Rows from block 3 of a small CTC audio transcriber, named by matrix and row number. Rows with one number belong to one neuron. Each number is 128 + 32 x the weight over its row's rms, rounded and kept within 0 to 255. All counts start at 0. Numbers have three digits each.
Before each neuron's rows are labels from the 100 clips, of 14976, where the neuron reaches its largest size: "loudest band" is the band of the loudest frequency at the time of the peak. Only what is clearly more common there than usual is listed. The data: short made-up English sentences, spoken by a formant synthesiser in many voices.
# u: gMLP up (value half) (model.blocks.3.mixer.u.weight, 384x384), inputs 308-383
# v: gMLP up (gate half) (model.blocks.3.mixer.v.weight, 384x384), inputs 308-383
# out: gMLP down (model.blocks.3.mixer.out.weight, 384x384, transposed), outputs 308-383

loudest band: 250 to 500 Hz
u.143:095156182168142138147143175113122144080073149130138097103116184148057191162077131092133147125173147113139150091150093179089143081144106090085121135144133117081107168069100137135144150144134110124147126173122094142105161134118134
v.143:155163134132115141131115123082092109093112146139147083081146184156125160132117141080146126166108088154136141135181120140183109129140107083133082166172089118149155140097078157133139165136159186104115140113176118113075151133084099
out.143:117109125137145178140099123134108095134100111139113177158187121204171094144174126124146150143117146108084129102121131098162144157080128177099121142106112126176135124182151134140177123146167157151091124169134173125142127134170058

loudest band: 250 to 500 Hz
u.208:122145178142092161102097112066120027154142088058172149117097121142090134154127148116163123175170145119104154105165117122147145127184135167125122175164057114187125112182008116099126080125130108189062151136192061164141138140109082
v.208:159121163143113101181151101089105111124141108133140092158068134160147143153144158136103180118138132094158140158153202152138086121093101150157093179108147128124133127137107115120109097157141124147153034161160052127104117126078142
out.208:154083115104154146081095122117110147131100140185090151170119135132158119113124143171126147094087104134082100141105134068104138166110146110169127109091156089110113175120120139079155098144154155105109097136114167115065124183149085

loudest band: 250 to 500 Hz
u.210:107119139156104125122107137127128128117110129120150097076119168164086168139096173104169132170120128167072155081083080158088128104098164082149138163168116110167132140094115148099101140041175155121156170131147105117134113119067145
v.210:101163093120129136098182117076114089130073080107180126101123108121087134137137175153138153157134165128147163113159122166123167132144128079074127160130076156209068138178125152154152148080152139128142060144129118204083112069118201
out.210:123159117130120150131158125133090144129115090118126135151106106131139108152166129120127142162112153129108145123190149111168128147168077166157086092100156173114125049163131114143080124134118176147075144136115160110103178112149115

loudest band: 250 to 500 Hz
u.321:138138201162114099152093157100091177104179086120168088107136094094136119107179136096074152120157099113158245152168174133158188157049120106131086170095090138163094099149073117153132112152102131114106162123147126126086081091083149
v.321:100155062118099093127167103101124107167160088114175122121100108115158126154100107156119083102108118122136159154188156105141089155145179152160139161139132119150181083129061137098136147160088129123160115138156106093173095087116164
out.321:143164088124121113068164115176109096212105124119174122128138123112105152120171170129124167125122096097153129112141114065178082119152136126175096175137109120121211111131118087088146174130048151165141121140141198107141137103125173

loudest band: 4000 to 8000 Hz
u.250:135106078080211169069068166208150095191123107101115108126142138184143112159117103156093149157129132103098108071085123107114145141170092111140134095140156144138150150123117108075146138153126126159143177106125186117136132111112114
v.250:140205088082108176114157084096145136115063147143152098155114145130095213127154114149169149110103082183111095157127123116103107115172163157125174110165139075096188134132129103115154118115164134149054078182156124137128185149125077
out.250:084160131113125140115115129103119094117090172106140243080123125103113079142176136088190122134173118148139125161182004144172102114165143129130165082146059099102136093160106143228166138093168105153133077134168109139115128100139103

loudest band: 250 to 500 Hz
u.327:127142129143103138159181107138088103110131090122169098110024155095091175094134172136154101132138125187153179181133117100126104110175160130161069136136101091125128098070110172166051166150167132160086154124112075104115083166127124
v.327:148150113197111142156213109160096137126137094108122073129095137115105157091126112119105086110172095170145183185170139129146159112174153119159109140188089096163100088073086181119095165176129149161120145122102091128109074157141116
out.327:092128167157197169141120145093129113135133109103116169112134132176113099127156129089122189203117138068166132101122123160110159170128111136114135094114179143176099088158132101146082097164101126085182084146161124099106137151125168

loudest band: 2000 to 4000 Hz
u.270:144177094197159162157135118058112087157120109122087100107143149146147212131167130146129184104064104108105124102148137146107176114078145115148128192163090099166029114135140121121131164108130159148120104160135133132146105113102152
v.270:100124155156128160118151145150146150131167084093115141140085135128123145087121115136136124131150127140144204151156141158151202182135162117166101107111147087112150021128126157174057181100132094126096140122099123138127134162141122
out.270:208101116044114153078092161102166121145120169114143179136126160101179107170066103154138111172161143082166091099129053092123119187150149125111090145125143121130144206123122129079132127083134140166154104172103164116129119119131128

loudest band: 250 to 500 Hz
u.232:136140174127157142133136085106154113090167087049154127105091200129131145087189110143168125160138049152104157167135094106149134078102085123175150142165130064134180155078087117163161150126119161139141171104141124188100114131117082
v.232:120154121116065110222233161111108154153135115096127139149115170151125100150110137141154088148112131098108141158158144140148088131173153134137134178169151061129174093123101112113089166160101104173109180081119113145184067081154150
out.232:105164103074104149123123107093144118126099134140131164110144114113078171170166045122142189145116097154109076144124149036160098130154130169164087122098158165102202139183144088136119164132071185114149081163123118082107137132150128

loudest band: 2000 to 4000 Hz
u.284:198152126222170134151079151065151069161160102100066110085130153153137152138187123097124117140096097117114134134145141133149173106097074097128135168118013116124098088141150159123092138140152149173100134198133126102137100173112150
v.284:110181143120157135157144173081105137171132127125095115113158105134080159089127140124138042155113161166147184121215100157113102136174080093120117175146110164174198090124126096149051106143131099150096134125191090133105128163161152
out.284:047089089038096113110155164155123104180135128077113172066182174133083110188180106196146139157090082120116134068077116110111162117133130105100144148162129156112125158136098152103126123104181081108203151076161126190155145092088153

loudest band: 250 to 500 Hz
u.256:069123152127160103124076167143161157143161080058154162050102076173083095117130134118135058165165147121166150125098099155190161141154056129083109111176104176128154101116097122087105135133101067109161130112206071168100151129040161
v.256:130124149131081100122160102136082144151149097108130112141156136147145158146112111109155102137155144167157112151146144203181129171146172115091102110139100139154206070177099058122160094106076192111130166135107090146181095099133143
out.256:127127100121076152116136126170126127131149103137122152148150199143065158154113101099142138136084043122155113116141152069165106123167133129105099097132101149143190137108119092149124141176106157157165141139123163152185163113160095

loudest band: 2000 to 4000 Hz
u.323:112126153107184144117086180129131097183103151129029098068147165119110159102152142153168088120067095142064115106129139143105167093098083134141142127159122126125113143108166131099067118139151118132118076120150103129152081132086133
v.323:138134142176092089095122113093107039126156057101171103046098177140115098132127105123059138121156146158151177102175107119190170123104181150108124116195079157209075096107074104150157179155154137148161168120166100071140091104123098
out.323:096115113056069087099138155152133101182084137068164192115166163149094107229120111178116149099143125072080120090120085096121128116191158132112130130139182127077147150112113110099120105129135061159130151104146118195144165097114123

loudest band: 250 to 500 Hz
u.287:105158078150169172128185144127145141177152109092104077107122131119145207067179125176156120123123069147131149171137127093117198102144127145189146128132159185118184072174136134145087146132101107116089095104098153090128127128129105
v.287:167126138183118143114207147100103072146182068133121133120110124160150131117155133096088087135163176112167178139127119131175081121170124176105081142160122179163104109161086095185109131170125110122094127109120035120100123175077126
out.287:088143081115113129184112116157160057142128133139100151110179159172119117131072091102149106098124130203142152133173123148136066097215144121164157067204072084077124106109101185128127167135135094102101129114110158139178150133184113

loudest band: 250 to 500 Hz
u.89:135138154114195133127183134116158147060140173135126116106133172190100162112084100091120129078147151145160170115077123153073148137151105113107088095148106149081073098057127162139118174160172086108169088122107085144105158159084180
v.89:143135155147065094140129123122144165091082143097099161148090147171109145107129125105187137168147203156087134135120080181156093098169150125114147147115146131123112110125156170104112093065139099149074142138127071152096128107179108
out.89:133102175121124139085096093101102089168148133141110138066151053112156131123157165135134152178079201138118133114121124060164177178093126128173151142118105159196211151164076113128162117120087174117111102158148153113126112153131105

loudest band: 250 to 500 Hz
u.207:095115095144114096109064151126142113121145084093181139049070134117111131163148121120164126126129154096152187081168089147125134134149144113095123134116085168100064156107141161099120164094199089139120126132153141129050140106082199
v.207:115138055087121153136138078148133186123131133157154096086120118146167146143138135157145131137150152173138104145152145085147170133113159127120109090147079163132116130181154119082196152108114154116130077127149114124080153091091195
out.207:125093119146148131081073077159109165078136153192116183156170111085072091186086079138076123149141132106072130109111095107101140142150106104090176103115115165122104214135123143139116132136139150133087097134125134117145234151132103

loudest band: 250 to 500 Hz
u.297:149068109116105174122123050159165163104117154112173149167180066018158087170161113131105137163145132120122086130100153099081132138139153158139131119114168094090182134194151074206104110149071160126093158082070174118116177170162085
v.297:179141113101163114160163169147116141077166149162088110114110210174110116088094145159177086080089153202159142146102092175151123146126081104137115123148128132125120096106149149101090166147208083097134108152080069125148106121102161
out.297:162097106157145108079094168129148079143134120078124185121116167199183048095138138207179133100085141134143145164143105145119145169135153057141123088131173076166155090088147139120113136099244085097168094125127103176133111137127120

loudest band: 500 to 1000 Hz
u.361:106163145123097133152152113096045093102151126178127157117082145073086129136142182086144084151104107133095131158157114080154112080064147137145074128087114181130086173158104139156086080092124111138118095175168099136126112132113096
v.361:130165134101126164140098143134091111123091127145143052110100166087077189100152213115143106216130130115158151105187118120153141109149150114115095163131105121145141113143140091154104124142103130194144094164181107120151142142122135
out.361:184114087116146093110175106190174092126148069091169126161097182124095158124101085155191095058159132089116161140098088092116122163112194067154133097162136152122110118084198121111105196158205171132175128142096146130142135125135106

loudest band: 1000 to 2000 Hz
u.367:151143163124167135118052167108094161118150133125149096071148111185070166119148132096079146099125157110165116139165184167114178147154045126070111134134141181127138145128103112118124123146078085109142112166161099119097175122047126
v.367:091135098091136145078118182142134114194113119131083133095195148134046132164064095134100107141116141125119105106171126179131070130200092061094124115207127159122153170116119167120088153115088128097181120087173107142100141143139159
out.367:130143121089118122116179081157114178125114185154185105152111072108114155073154109170101149129120110130134085165115126117123112049152106207133100181105153095103143139107155075132102115159124131056143164133121137137071072179123100

loudest band: 250 to 500 Hz
u.47:136150119134119129123086131127052093127163078147168116070088162113085149137065187146129130157108105126118183091149116096123086119171144141155107125097087186134118131091061158091112126103159062109088117095176085127089165158109130
v.47:154199135137186117094085117074110121113121181179123071143171130160137232060120121101103142084111121125104069121160111128137155075105107146129114170153127123142112148155141102117128091132097180157125146144177092130129153113125105
out.47:121109128134076111148182143159178114154097156081112183143105151111090101132164172111206110129111140108133183117158136138110085112155152157089097141075156130158079072193126123147090146130135083103156130165112136103151150101133133

loudest band: 500 to 1000 Hz
u.152:058159127119122141153113059157142125079085145135148107109103180106109115183185179089174173173119098174104134113115132110127158088101129128120140123097137127133128155134129121089133045072087103139097087173119052145154176103128065
v.152:159112170141155082183148125155081167142188142128124096120149135163180077154093193104103060116146195122160158170211135127132086163127108093047086113162062112114145129150103184130123123163157117121133178099109136126099058105130140
out.152:120085165100103079092142085157144113113144152056140104069127123128145142160155069105174137148157151140086103095063148120165174155143152107167115146198107064157142096112121101148128147116117189049114134066175107201166136132082165

loudest band: 2000 to 4000 Hz
u.109:114130133130140125153161117137117102084122131133153132105112182100132106142102200120154060133146061127138159137141137131114133100102136122081127125135104061125155117108062198043100097135145073134136118159094077145117125105109139
v.109:152137113123150101118174163119131094121125102109110150113131161195131097113127130116174112138118156150117144120107073147138125096138114084141123140152111140171158112030143193099079163135168109091146133109126140113120115164107143
out.109:132164134101111182064098138108136060155075106089111156188133088099192077103183139171144124120134133122099185134135145097122126160135139082182149084068162166141078103081191123148136116168192081123195089126116161142118178163091130

loudest band: 2000 to 4000 Hz
u.173:115108137105166103168149151144175125100072173095113052139098130111141199074120151118181128090126107106126136111086137158055125080092131155184166148124142075146077107118160188148119154101179110139098091132172161134148065107144107
v.173:104167140156102168164185157120104117133125150167145022082150157119099232136176147099104109117099065175111129134187164137126132122093099144138135122154153122092080068156100121129094175119146167123094119156140135109090105136111136
out.173:098131115085143146093119095118116124124085147142134165152150069115158139111119121146135178165116144092121105091113165080110173127144093203125095107072142152096117128155100123158150075125135082120073121124135151114120189127110108

loudest band: 500 to 1000 Hz
u.236:086113129104159147130181130183185174126147192163105154140136128152122122110151140130127138092125094121123113133070177119102174082113088168132162127126171073150171175117134109089129112116071113098147159114023150143195154078113124
v.236:146139106097104133211169124115061106172117155170066102092166147111112129101139211135069088188031101180082132111192185142151117065130117132126103159162129083148139135138109137113093111076093164163099155109128131159179105136114098
out.236:110123107092129130119135102135157083166130119132108090114149091207158129128077175117125103143056119144080118115185099100114146202125098139121115121157105100132116151151058177127144103100196120148150190160176131138104154117183076

loudest band: 2000 to 4000 Hz
u.227:061142144140133104154082148125094147161137074085105170122110080135172098147139126093104137168128099073138168073098170116147163136041114144157112131114162166164111168129099115173126121121126107194151155132209134181089102132063126
v.227:123133093143163132160129126109105154156173119159120092150151126191163159098126126137093110098085147087142130166151123131147134177132115142151117103123150118131140110163115087126108205136107146101111142116171124085071079119092151
out.227:145099095097115143161146119131132099129148135115176145153130136113083130151143125121155121090113143098103173115151107125114048142164119141144110112120169113098158064145153145117094168123126155112121125144127133132134121145124136

loudest band: 2000 to 4000 Hz
u.280:178162107134121118159195173127136088120135129093083081124118179105079176065132147142122121172039075168093106138154146139132140081135117135122129162203117076107106106128131152157046119101160145176083162136142150113171082154155117
v.280:152235098122100172137162113052085125153114144131137012170110114069158228098178114103150146099117112150135118158170118085154117104109152129112121155131125102151135124136150086217142132132162154132134125128101157109119124134191101
out.280:094184108121083141205121149148100114160129107149130142132165151161113104150127161093112114137110088132135061150096160157162162119100139133125172091105129151102167118123100091165126104131147133119138154114134086176154191112102123

loudest band: 1000 to 2000 Hz
u.19:123156159127144112184126152114147111069092158137102089122141124080095181126164137072203147148147076116087100140159183135075185053100107158114171141096121121062049159097158171098083078107137116117096107160113144133137140175116154
v.19:154158152130135082078129126120045101141139125194148119104121141169084130143087120089122126146125197074151147089080130171170146119154126144144132148138057131159125108127090121066120165154137156140139153109129076142173146103040158
out.19:135092120116114109136119163152136064110118148097177134141128087142135083148119153160116096130085140157139171133188176145125070167149128116102165069147102165066104110131102135147172161124169124165176153138074122080149203115149112

loudest band: 4000 to 8000 Hz
u.116:114156093127131146113113115081136080156102118121100133100084115133160181133107150121186131158150111189085107077095094098117126094104175158135171194097134108151115129188121163141151133055192125169094093112181123123150109102086136
v.116:140154127091174164160097173113107094137145108122126049107158214106090161122138177134147152144079074153117116094175151096151119101112086140141124116119132146113195051110136135143072086127143114148121116175131127131128162167100115
out.116:085097084108115129115125063152141128101090196105125144133164120039106165123172116120147121079139136156145067124117095141108096131148152143136063103154096054127128107173176117132184164131170147131112153139073106174184129102214118

loudest band: 250 to 500 Hz
u.324:160107147129131077137132176153145148077099164126151136103158116132124152076091169102126123126165108131173131152071056120139098126062152123088130120081134134135122127151135147123110156081156153122139126121173072094099151139071141
v.324:072122170099176116153182175179120137100129150197095078103182172083103134109164181125135135128094094109116112153137205109141111072134091132108117154146136084120090155109084120121078099123072131092165084113131146130118138165098134
out.324:129043133140164159117113113189113160083108148116121135125193096089154151094133133178131160113138096089121152102062115140050150160107107096138140088123168157083118115076166157144121182172149139109179081106147161202078162162104108

loudest band: 250 to 500 Hz
u.264:118074140171081169134164112166142090109167052086158152107048117099096132130137132126177103123214077153131183111109160113163171100094130171141127123096071116098099124100101126134119100145159084124098143119089091141119174197107107
v.264:092150175077137118114069185105131136120100172139089118086161131088063174130110117067095109173112128125085081117160127141108126100158088090096144134173129109117163163123115125133051083074072134144123121093222125187118137144157154
out.264:148141154099115103150153140134099173154129135112078145041147123139117184158089149133077146106113143096179068124079120135136143120125132125108059144104174134128166115160149132071129141110064157113142100089122075121096108053081149

loudest band: 500 to 1000 Hz
u.107:150182108089107135136158154148108142163123137130070093099108201115063162075124155172082150181093111137111126090141124178132194064171129162091127160153101103140099122145140142082113100103153105170094157121118102124148097116116127
v.107:139097162086159077120170160134155146168182114134134141137126129096129125074149137125142149105120155084182126147169197135132159157124056093154110125115126175143151057112086105106076124123100116108142109121159117078112106091100156
out.107:094102147133147075106112163116109069148107118057167134113109096148107081166171141133147091113141177085128158082130096191157072159127113124104135143132100155149048119165096122094141087159143111160125142166147096164137115147155150

loudest band: 250 to 500 Hz
u.174:142120141179122145094127137127117103095150061125172101096065106111153139112084145095110098103187163112154186133112094128108129167161189087106111103126079168091070107108121165138127176129219118136117128103124134136093142151093134
v.174:137179103134112131134204072065112080184119091127115146165115160139120152121141142162184138121110103096142169106087130093116109071151140144144148199113155145110127134129095178113080114133170144134094087170122119109149132149136154
out.174:108091166104086094115133108135122127143140118153153168156124089156094092147170155130074156158158124074107160095124122154158148128094119159154099163124188126133091126160086080105113083107112118125093175143167060094117149158103102

loudest band: 250 to 500 Hz; 500 to 1000 Hz
u.244:127119151189165153095130129138170095053153146156147150085168155154116133132079053047120121156197073125105111117132131162111128144137135073065091109160062132058119169095142110142146127147164102108096140099114147147062176164128099
v.244:114108098101171119153130167141117141116170171119114101148141136162189144131120183133130048095116184116149131181184094167137140129158137152118128085127139157122185131190118147099094151134078095094142095095139106132131057063118142
out.244:145167127133094169123119111168152088135129083087129148200160106144100133174163094150149136152091072109121148141153173100177142119151100148138158150080126158130188130172124112109143133129105141141108116169165201129188175106181053

loudest band: 250 to 500 Hz
u.332:090107186178135066129140144124108118085182193173165131121162105073115120162102137107104065174088137106152105088103130112150139150051156091112116153134102124151159121147090095145139123099102068095108109092156078170177109098084154
v.332:083110145090090132162137149128065172092139100135149110073077130058154133112121177113097112129131086157135166153142147169180106131139148129131114100149080107127101141132066145092121142089118174164154129091143125156075096117100169
out.332:163148135120176176127137116138119139170098139091142091158113161115118171102121166119187204094148139112104055169163192137110103121123047141164117151111128068121163129132114107158083090192073140123138154114120172059095139181090154

loudest band: 500 to 1000 Hz
u.362:092120178138163145172168163134085103110138140135113076129122126115135156104093179133163111121153111122078141156121130128083095081067129148154162138150155108101111152140104135107065158111105094123164106150140097133128076141061097
v.362:192103134100150136140092126148103159086105120139129103147145158100084135055186169062112132127136194090142124137153126143161117135122123111061099130123100170207090139181176080171142097101094144156165103146155087058099107144167125
out.362:146139094137136167144104131160109115107142096139130127173108120123063142126131151102141138087082176175094102141136086127152128135109188181083099126127115195111096119156181044155102202133132147159132145143093139072153127081159138

loudest band: 4000 to 8000 Hz
u.251:154158103116173122121218136122157124130135132095140129141060147174084139127136106168170110146131124147126159099096146152097196083179112125130139156137107086123081122088146162081127124118154086129126087165091090133168145159056174
v.251:154135119137120115157158115104102140097148139121165118148097087136149141079133110124122111109125241124164165169127107134164133153081144157142119136106162186151111113154125078140172182130102171083155125101146135111143085092138128
out.251:151100113204105115142086130091096159115136094163164117140126084147174131086137119128155132148104169104100110154081110116150142162085128157158120126126112133175170094123159065134166119136128191176121109130141140105170116132124098

loudest band: 2000 to 4000 Hz
u.76:148180127161148097199119111102119111116095152103097081147106136151142123102151171119148171117101141093160165207149171185125126151104137129165112164097127147159110077116166156099157160143125153081127144188104126095128101059079129
v.76:125151074167118167183166138070110142158169131129152100151101124168165139119140130116071072075103113104117175132163154124148139152122160129175113156148088137119128116177123115149172178140108124129141127088131184149163097104140172
out.76:114110107126105066159097123145139102095116110138175150119141085168155092172094163111155126148105191096182135153159118089138108158187087129104118110148136165123136157161083095083104149110114122058105132039111164117086155118083147

loudest band: 500 to 1000 Hz
u.22:151146138140102139137137081110117107128095111155099160052107134198151135120130132091141112161171192131144119125147085120158085112137167164099130119108133162116136134136146164128136119134159143109135063170119055062087137142099096
v.22:173137156091129089144202108122095135107165119169113111069121174133099183111189071138141152108130127144169149162154117157122103130113150122096069109158115115095111096069160206126136180146137177098168096108093149088065072136110162
out.22:093137123110133158136139159139123106139137133140082168085175104085156139084156084136141113127115135069170162132132172088129112129133122128138102121120165184143105079108149124192109107160142099152132070069132124131151115163107129

loudest band: 500 to 1000 Hz
u.114:091134152078168118131212142113138161223058203193097135120128119144111147122104121136129124183085155145084094094079184122102158134114112145144154144162139084120157147095131114119087110101063112119150095129100108143155141133092127
v.114:156124140134169198174172170113108143130160150166103140103162176141163123024172138163084126163083137132103124209163189176164109106125075174167118112165137145114147072142095089085102131147090182111101146151083151113140114126127085
out.114:173101187134129117103153133053111129141145122120175120100130148127151144077069134113123110125146145134170077121129116169134101186091132142136095195115123154131058112145081150130110118116147140144058147169077137159095156156107086

loudest band: 250 to 500 Hz
u.315:124142151112099110115125131123057066137170109091145120097135166063104117128128162123132070186122124172138144149189118124191149080106114118116107184181112113137122149149033138128094105107134132151115169118109116165142135124149084
v.315:103161156152195203129099129080097087102075113123086073114103190144115154104137227129109085175134108154128184128157082169174136123112093115140121162187109133208105149148080169207094134119149157174129133099180125143116097132094114
out.315:108076154148133117126085080143116151129158151216140150123175133146096135170126116111101170099136119104069107145135143073127104200129132147110126141121140102105110177077116147083080131153140105079090081108112145145136100112130111

loudest band: 4000 to 8000 Hz
u.317:094187110119054110064132104123117056110109122109102121113087123081066181139118112115178146172141084144166137104125108158168179116140134118092136163171042134113075170117103171130136099069163075158072074172129114183163174117127174
v.317:158165150075134072162105170123113149136132155142112097115164159114088110079134112103090172155071139151103083123182136198105153124136065102071172114159175108102122094105151098148083071089102112088116157123183104110098147134182118
out.317:075177166068120136123093127120117098100126119099155192095155097149056138174136168095120119108142142136117182083171117127087138138154139126113162165126088177110128135132072126080200107147088051106141128157124131223088150161121151